Rows from block 3 of the decoder, named by matrix and row number. Each number is 128 + 24 x the weight over its row's rms, rounded and kept within 0 to 255. All counts start at 0. Numbers have three digits each. After the name is the row's rms in percent of the matrix's.
# qkv: attention query, key and value (stacked) (decoder.3.attn.qkv.weight, 576x192), inputs 64-127
qkv.399 087:128118147139149184151134133156144121119178110157139130127142123141143123089188129154091089127117131133135074163114127143116106116161110091141152149165138073131143143150120084087136113103150126
qkv.400 104:132140133118160145142138154143103131142147116124122117134089113153151106168154098139122124178157104101147123114114117140143085100136134144114162150108119136110155100150136180122134149131068110
qkv.401 080:117129123122113123165144120120102122197089105148161067118152098095149150070139107138144105065169167128073117145097123117122148124131152141109151168122164140137150135135125162121098139101096119
qkv.402 078:104090133135156118132151117159152163107134091159109157135129093136143126125096148107106136138171109110098143131093110167111086085118117086110135112112089144103135136115132112109101107135116102
qkv.403 081:155120130127088100134118149185142116084096076152170147103144122158149107098132110098158090107111124154102141085111135145143114114141102124121117109098114156112122132173089135130116111111137149
qkv.404 082:104152121076151138123078123163103140107160119108127139084133143130125125143134110148110144121147136150118111110131146136104142112113130114146115136180120124152125108105104100090137114128126122
qkv.405 088:134125130126133123124124140118148108142115135111127109122134138129156131116141159181118155127124152130118108164137095166110174136118057134157171130129107099092153118126132089128094142108120076
qkv.406 080:113109119146170106169121133113129115100138105143168105125090111087155077147147123132131167135137167147131153140130091195123086122104123109147122105132106144135136124127121163120185124111156121
qkv.407 080:118122143167146121086143174194171161097135119122121148105130108139098145124142112165105093114154175097078140108148104130141107114123111118120149124109108144123115119156144156143118121144142169
qkv.408 085:120107138156135134147128108096107116135130121118114103125147122152126094134125135137170192137151152137086131123169118113175157110079094118133104101126132142121134074121128197130141109139132142
qkv.409 083:138104118115140148139117132149164084141131146132168121150125138146126136152149122148115126084161147142154153179134202146139108099142144141146095151119163134127146129159110178132186121177121098
qkv.410 082:167110103104113098140142127143145142132106129099114151168167132150123098139106131128152107152149171075102138120122116135114160117116133101073128120095132088157133165087126133191144109113137126
qkv.411 090:101136137147111131163143137092135135124094160107135152149101120140074125154110100137163153122144133185068118149131127081168095128157159131137151133104123111112117139127090118129137099116130109
qkv.412 086:163089081117091094137162123112143175174099152177119127144143120148145156170134162162118151154152094095094133088126116098082071127128113125129169158113096146126063127149100144066136113153124126
qkv.413 082:140154156136127110152138116070142126135149111145149117109161156113077138115131143146103131108137128132171174147123129164135154143109124134168136140121121112109102140133159163094099109158131158
qkv.414 087:102139106141090125115143131143127115120132121138147147139070136114099175125179127125139129120127079153159135131148106115126111087132131125095114102131155077115132113111162086168075143151145110
qkv.415 085:152119125156125132135122143128122114124111122138089163145130110119115135157111129135137154127105152116159159148125144112130077130148133156111123113116145144064110101119113137105105112081094135
qkv.416 083:140116142133152120136097115164062140113117145128123117088139137154111093139127115143134135140099151143103126133134118150142108138101121086142059155146137155154145081100122146144138140135131151
qkv.417 093:127127133089093133151119124110104115096158109169104156113157117129093148116176141110142112121123152080139107090131151121083120112143104137131098145171076142135075139132119138113109145105127130
qkv.418 085:128152110103143108126113145136151106085189193134147142143097122083134141127118116130121185134146129123121113100175165136153123095064152087094124138104113126112131133127143167149116111133091111
qkv.419 090:115120155147146070128109116133112148132132142136120109131159097124141106096090112137089158141130132111135127103151157111083118130143126121096104079096124152135098146114107121118128170132132167
qkv.420 077:133125150124131087116075154102104117142138178139151150096115158094148150118149092130160158141097123115130141149127168128107125129172118127109131115134136157159115123139175145164120154141114082
qkv.421 087:139098112131088145131124108158096139173131124137158156170137105148107138114076142107096109102141164086139137096108129138106143122121132111114143158158112120123103083163115164143141151117157122
qkv.422 088:081126105177116077115125169141130151091165125155105117127088163130108183120094107118137118125117121166105139121122132137126143115092103135108180150115114151176127105147134122148105111115103123
qkv.423 083:140088099174156089137148128157127097118109117138097124103131133138145113149129104140090139166181120132147166180174147124165116126116077136141155057095109179094130122130110113112110124128145149
qkv.424 088:162112129098130116144127125090138116166122167146143082133129115142133124148144142152101140162147173153103144129122132121135154137154141121136144101128139147098163150120094140108150105147128125
qkv.425 077:149104146166110108111145155112095172116115111123106140117144174094132161156124128179115093149148128109154131136118117140119153133142123073137164136141124071137133144141173075192151125153106112
qkv.426 090:105165150110138113127154161128159147124136196130132107107155139111115123158137171126117117115135165140095138090121141165181117095152128164095093128161113138087082147144164178148118121090071086
qkv.427 083:127139116128151136091118137130095111134069118145103158116149151121154140152150148089144168181130119097125144092090129115111093120151100131100096118147116145119094143161101110087109130137131168
qkv.428 092:048109159136133095160097114079163150094107131122123118116126107127114120110122127128100118084166141150129133140152174125103140140103145119146109133121088140158119157117057101133146141116106114
qkv.429 091:140107078096126130104140125126149119148127125117178092103072114149103113167137120136086138158138095117096129110141137107126128135168179163090156123126156123159139153165146174131136109100140136
qkv.430 084:138132126110128134122152131127055099099122098152135141183139106112144148103098123100174163105164117125136175138127156096157137121145167100138116142112154164140125123144125110125116153141118138
qkv.431 094:135123112146131106146108082149105142125137152128154143105109133141136119133107140122100149142156122110153143129160171129101136122096083119120091088150082132177119161129095129113106120069126161
qkv.432 094:105126139131116134110161085095146156129127138126128133121110133119121110169153150117165140127130124097118108103100116123126123103123116127129155108104121112118132120090112137131092119138167105
qkv.433 076:148116135109091121167107132149111129134151107092090128128137099117173141092163128133114089131135149070110148155125099122173140123130181134124154089161130132132075118119147153134133128123119083
qkv.434 088:123123131136140140112128126102108172145117145123117097145088149112151086140121151158130088147152143079112164157098104122121185121132109145115123172165113122132146134155129122141138094141108151
qkv.435 093:093157135122133113100089111110113131142092198121135124089112089131156124097173132115138145141139124106104172122123132102156120131114125124111099105134100151115150136130117088113145159113133199
qkv.436 090:162097104142112111112127124139089155127144144175134115118100095162106163076126128125123174128109126131090152150126112167119124140103118097131162142113089172088171135146093150110146151150139113
qkv.437 085:125121185115153088133154148141072087107130101116118084111140152134146126137106125128128112158130093142092129132091122125113131151152117134108119146128125124158101169111151145173103135109177091
qkv.438 081:113133155152124117083119099084116131149172149079124120133142137126155141105149206114099101130104110094174147131148137113098144120125136124090109124154104133068105092171144106140086090084131120
qkv.439 085:120123137126139187107156130128116150150102098117128093166089154129114137132125134147099116192115118134116115116186132120128105130156097121154129091121126111155145164146136149106128127081136128
qkv.440 077:122112101081111178148107106148127135111123135170174088114114132131129155147130141096104127142105136131154149130158145173156111137114154153127097102104145151135135126116103131142150088167113113
qkv.441 082:120116110124093134105098119116119102116130138114153126111170115108167097149152149116118117108125163114127067126151144123138198136123155162101156103134128125137113107097168131124154130138104104
qkv.442 086:100142136103159137094174162091110149161170100177114114143104087113115101115160136113166125134070177091134135148107137147108190100138150139121138122132100132170118135151101100098130155117131096
qkv.443 086:124142159132113120130140147111120122133094123168118131164105128165138122128133145181102130095117163109113117178114149189133175128101140119140133110097148136110101082113140112135130172103176160
qkv.444 086:116161140086133159131113087105170143126108167130131125138100103097175142138158097100134123099089153149119103092151142114134106135133118156125115174119120131115162145119102114152145093123161093
qkv.445 084:081150118097133098120165137125150133153118159116125143130104092082171133143097108138105143097116091162158126127105125126130121139124167160103080136143107120176167102132110135147108151129101122
qkv.446 087:116110120111169074095132109103106137138096129092145146134126129145144132159079140116104095152116175105136119140133153156192113130116101085150146116118145121060139099117156136115116093113128121
qkv.447 092:184088139101136148101144139105169098175138123130141117138094137114124121097147101142150166076130176108128141142107106127148114115155128132129084136103135154119131158125109109122129139105149161
qkv.448 091:152137105119103084149176148122156123133126160128098167129093109132109110137135119089138119126110164133130100148123105151144158145106152146175111135104095095106146110129104167156094137106136143
qkv.449 092:115129127115110138134127161128125119097113139132143124144150143173134087188084144115142100116128136170108093168092140132153146143144121118101158140134128142149095135158137123114101087101125148
qkv.450 085:134127123169128118094099153114134149119118113119104130101116068136155138198114135154124140174091124155153164128128126118143131123105163126105132097142145155067162125108147145153083108158119124
qkv.451 083:117115079121130079136150151095146147164078148089161164132110137105138164150164143111094103108115100079124133132154147153069088135098113112145103133107127133161136137143089121099136145119132163
qkv.452 086:117098122145080130102138153118138131127130093108128104117117099124112085099119141125104167138127156126157130119136115121098109160110131122155122140124139125127106126113080107115139132149126128
qkv.453 092:117134137138120126167111104124096114172166110116108120122106129134173118162124127158113151177110146113106124147157126128114104144134107112119147098125085163104092135118123123149143137139106113
qkv.454 085:116154168148132093127076103142121130110115141122120155140118122181109142133115148111162182102137191141095155136146127115125115133127108147099147100152114100117095085122136193127114104163155139
qkv.455 083:154168129151164131125137132104147121129107126114119110154125145130114141123105155099105116114124125102119123096183117083153127090120169101115098181066158118128113155108114110121103138159102147
qkv.456 089:154136176118148103148154105147140153144169104149119086150125154145133121153098096113129141154127124164156173081096201160163149129108136120168109127152128104110065135124144115147142131127175102
qkv.457 094:109140130132163095135151104142069133118082116117107146098156113126092127145135139121130144119145145137086089164089126111108135110102140111205127146134132099136110114182139147163164151163155155
qkv.458 081:117102112116135143116127144128155115106153112137124136136145123107145112144129116120162099095136116109107129075137131136146131109122122126123142132138169167139144103135131129122136097162119152
qkv.459 087:123128145120121089189155137083127158152141120149116142116108147154128143153152095148110111156157089134135170134148123123115167163083154171129158118065122139109117111109126105125126136115117133
qkv.460 086:137123131156186061168175142140117130123136109123134086127153062103132143160137132107170119146099105129128134127098128121163116142187135132140096119132127132147104103123130146171139144082120147
qkv.461 084:107152107117142142140116120107132107138147096174147141173117112088130129134094117126081142126126114127145160111145135140107110159117153141175139128157070131144091144113174124156109148159107041
qkv.462 081:133101125131098146106094131123183130152090153113137111144112136124126123082116126135142140132117096145131117121084080157157123129161129180150086123093141189098120130133134106111156147122092109
qkv.463 088:118156142134142106137164059160107133162108137117107140124093098129114108158144094152136139149147085155086127163143138120113100157141134119161085118129110102122141117071125136085159130146092136
qkv.464 091:130110128122138123161119102179125098124168125114133109081142111093123155138118114112085163087133135135078154070122169110159130140127076092128110144141120162131140129179169117089135121087138154
qkv.465 085:113139089143155134094086157139123129132126140151160124116156095120143124120122100139117119088148084149102089137122124107113146123100139131123178150131120141106093129114141103087131130146076130
qkv.466 086:109111145109125093128155167126068117088092140100133106114105128148091128180184183106134145131135123138199084115126149121118135161085111152147124126106095101129158146164125131125128114133112133
qkv.467 088:117109145163161139130153133114141138140112128186151141115119107115120123140116134141111143155171133148161134169133146115147174105148165119138113149119128125135100135114126146153154141112117160
qkv.468 084:148128120141079083132102088167140125108164110117119122122075121149137142128145138101148144086134117114153120103161153123127064138117111153118127105147089141177109132134148112156137108115115141
qkv.469 086:142177124107123141106150143154135128142129098106124110151157157159139155130075116124136169115157065140111130139101135124166115114134066125116134149107121103139133134162153140113120107144160124
qkv.470 091:126155133095098171166116157104146135157145100128111116154114140125138150158116097182127102096120093177124131191116121154110126155137177116160091142149086154107097096130103123114114137164118149
qkv.471 085:068128096174147101119122141134126129104139141167162152111163151168074095098154120123159127148119089127162084113126153135178148095149115130143135109126117153161097132093116146139139128097136153
qkv.472 091:151130146142078146092142114169096155123129106079097151152123098139129124146105119099126142118132128101131162096157169089096191113118111136132133132133111161125113115140140111111121130117138119
qkv.473 090:142140092124094146113146155153096130091110136085155137110136118093147156163104166119149070122129093115123112156135095138138122131182157177147132125104155116125113126139116124129156099159145129
qkv.474 087:102147141139113098123126140171103142117143146122128149122127105141161170134117142150106103129166130107098122072077175145096149119109056184131136126125152149131145141101131141130122095124170119
qkv.475 090:141180115150131135124155141144121121151143150095169136101130156091172103100151157132123123108112140111095116101130126129086089106147124129121138144117103142146114136111116152124069103141092111
qkv.476 094:154128117117106100112177128143097100118167129163071056098131122169095108111120151103120149124114126145109121113157125124107134141114125115107199130149128127164075134122116142142127105135135108
qkv.477 084:113130118105148152098128073179116146165122120112123201146120083097128096124128152096174157140111140179127158138083138130128170132101116112146136151124168118110152150134166113119128095128153125
qkv.478 082:112124095113138127121136107186134123118113157092107139088144144119114148151136141141066106140110117150105116156104114129122145133125126127171176124128160132167134153139148132137130160147079120
qkv.479 077:137150133125116109118152152113080094121173128114119186128129154129141136126110151091088140102118124099136139130145143133097157130133101114120125150068150112145132126107105136137106102130148148
qkv.480 094:116137102125135064138098117122101097108100145109131091134153112145159176117133163127161120141101120162129127117191107140152103164088155125114132153108136121136137111124109137113120144124142112
qkv.481 093:137108117097128158086160126142115111166125132120114161116121091122144145124129149127097105111148123148114127114170123155146144167157131121127139137137134142147137097105096160161133188149124087
qkv.482 092:123133121145114154139129128132098146114070145138120136158159141133093105134114152118151119125158109089144113103114098133104115137124172128105157136110142113182138146141121130168101092103173135
qkv.483 082:182125149150112123136122115151131098132139115098149161145144149142134096134110116141103100151101151171138112120109113132138112131097138110107145126153138127114141058128132153102165118167095075
qkv.484 087:144119139145086164112102131097104154097144127092161142086148164113105129114107141114109122153116127143127105117151103105127144125073103096131158159149128127101104157158179103153127118132135167
qkv.485 089:163066087146122154143129132169111117110077146084168130114124139128107125134115166132150106127152132116100118134165149123109134134115113150138104128088159108124149141120113122158178147142130158
qkv.486 086:174122193130140107124125161147134106095118151130119087152128158120159127107143149150094099121089139137108116134117137113116135092116160139110148116129047127140110111138101147092112110118106126
qkv.487 081:142154114130142143113102123150139148143130173153165136153149139116144095148127128162178094160142128165117134170169152085105134103136130152112121141121099126112123157081123098083101137137128107
qkv.488 091:115106157132141108112126171094131132092149116141149131174126122168084124128168143144109138134132111132130082122115091145175115115141132157126124119096094151132102130125122113100126156162176142
qkv.489 100:164103123147097155155105102154101108115106125101130131129120121137110137171150138119144091113121119128140113142123126100090193174110105122143149114092163109151089146094117068156142132148168145
qkv.490 089:123133125130153151118111102140133121139148156136138130097141141157133120117131143145136174127113152137133083079098125142088176099143122095128114146131120140160097104099112143158155112181113139
qkv.491 090:094116167144137147111129145070121148155167148140129088141144123116093124107157144157079155119143152129157115133156164114174081119177124123139071111143108098119097143125137108133125137134079125
qkv.492 096:157105145165134113141105118121127111096103140107096134137165139116074144157103134124141102114128114152129120126114123129157117128158134082098146144106135146149158116117150088103119160138139195
qkv.493 089:147159103116125142142149164063131148111143091167166102137154123124101121127177074157114125090138153076180091131114141064137115113076149111153130111116131134125112098100086162137133125144083123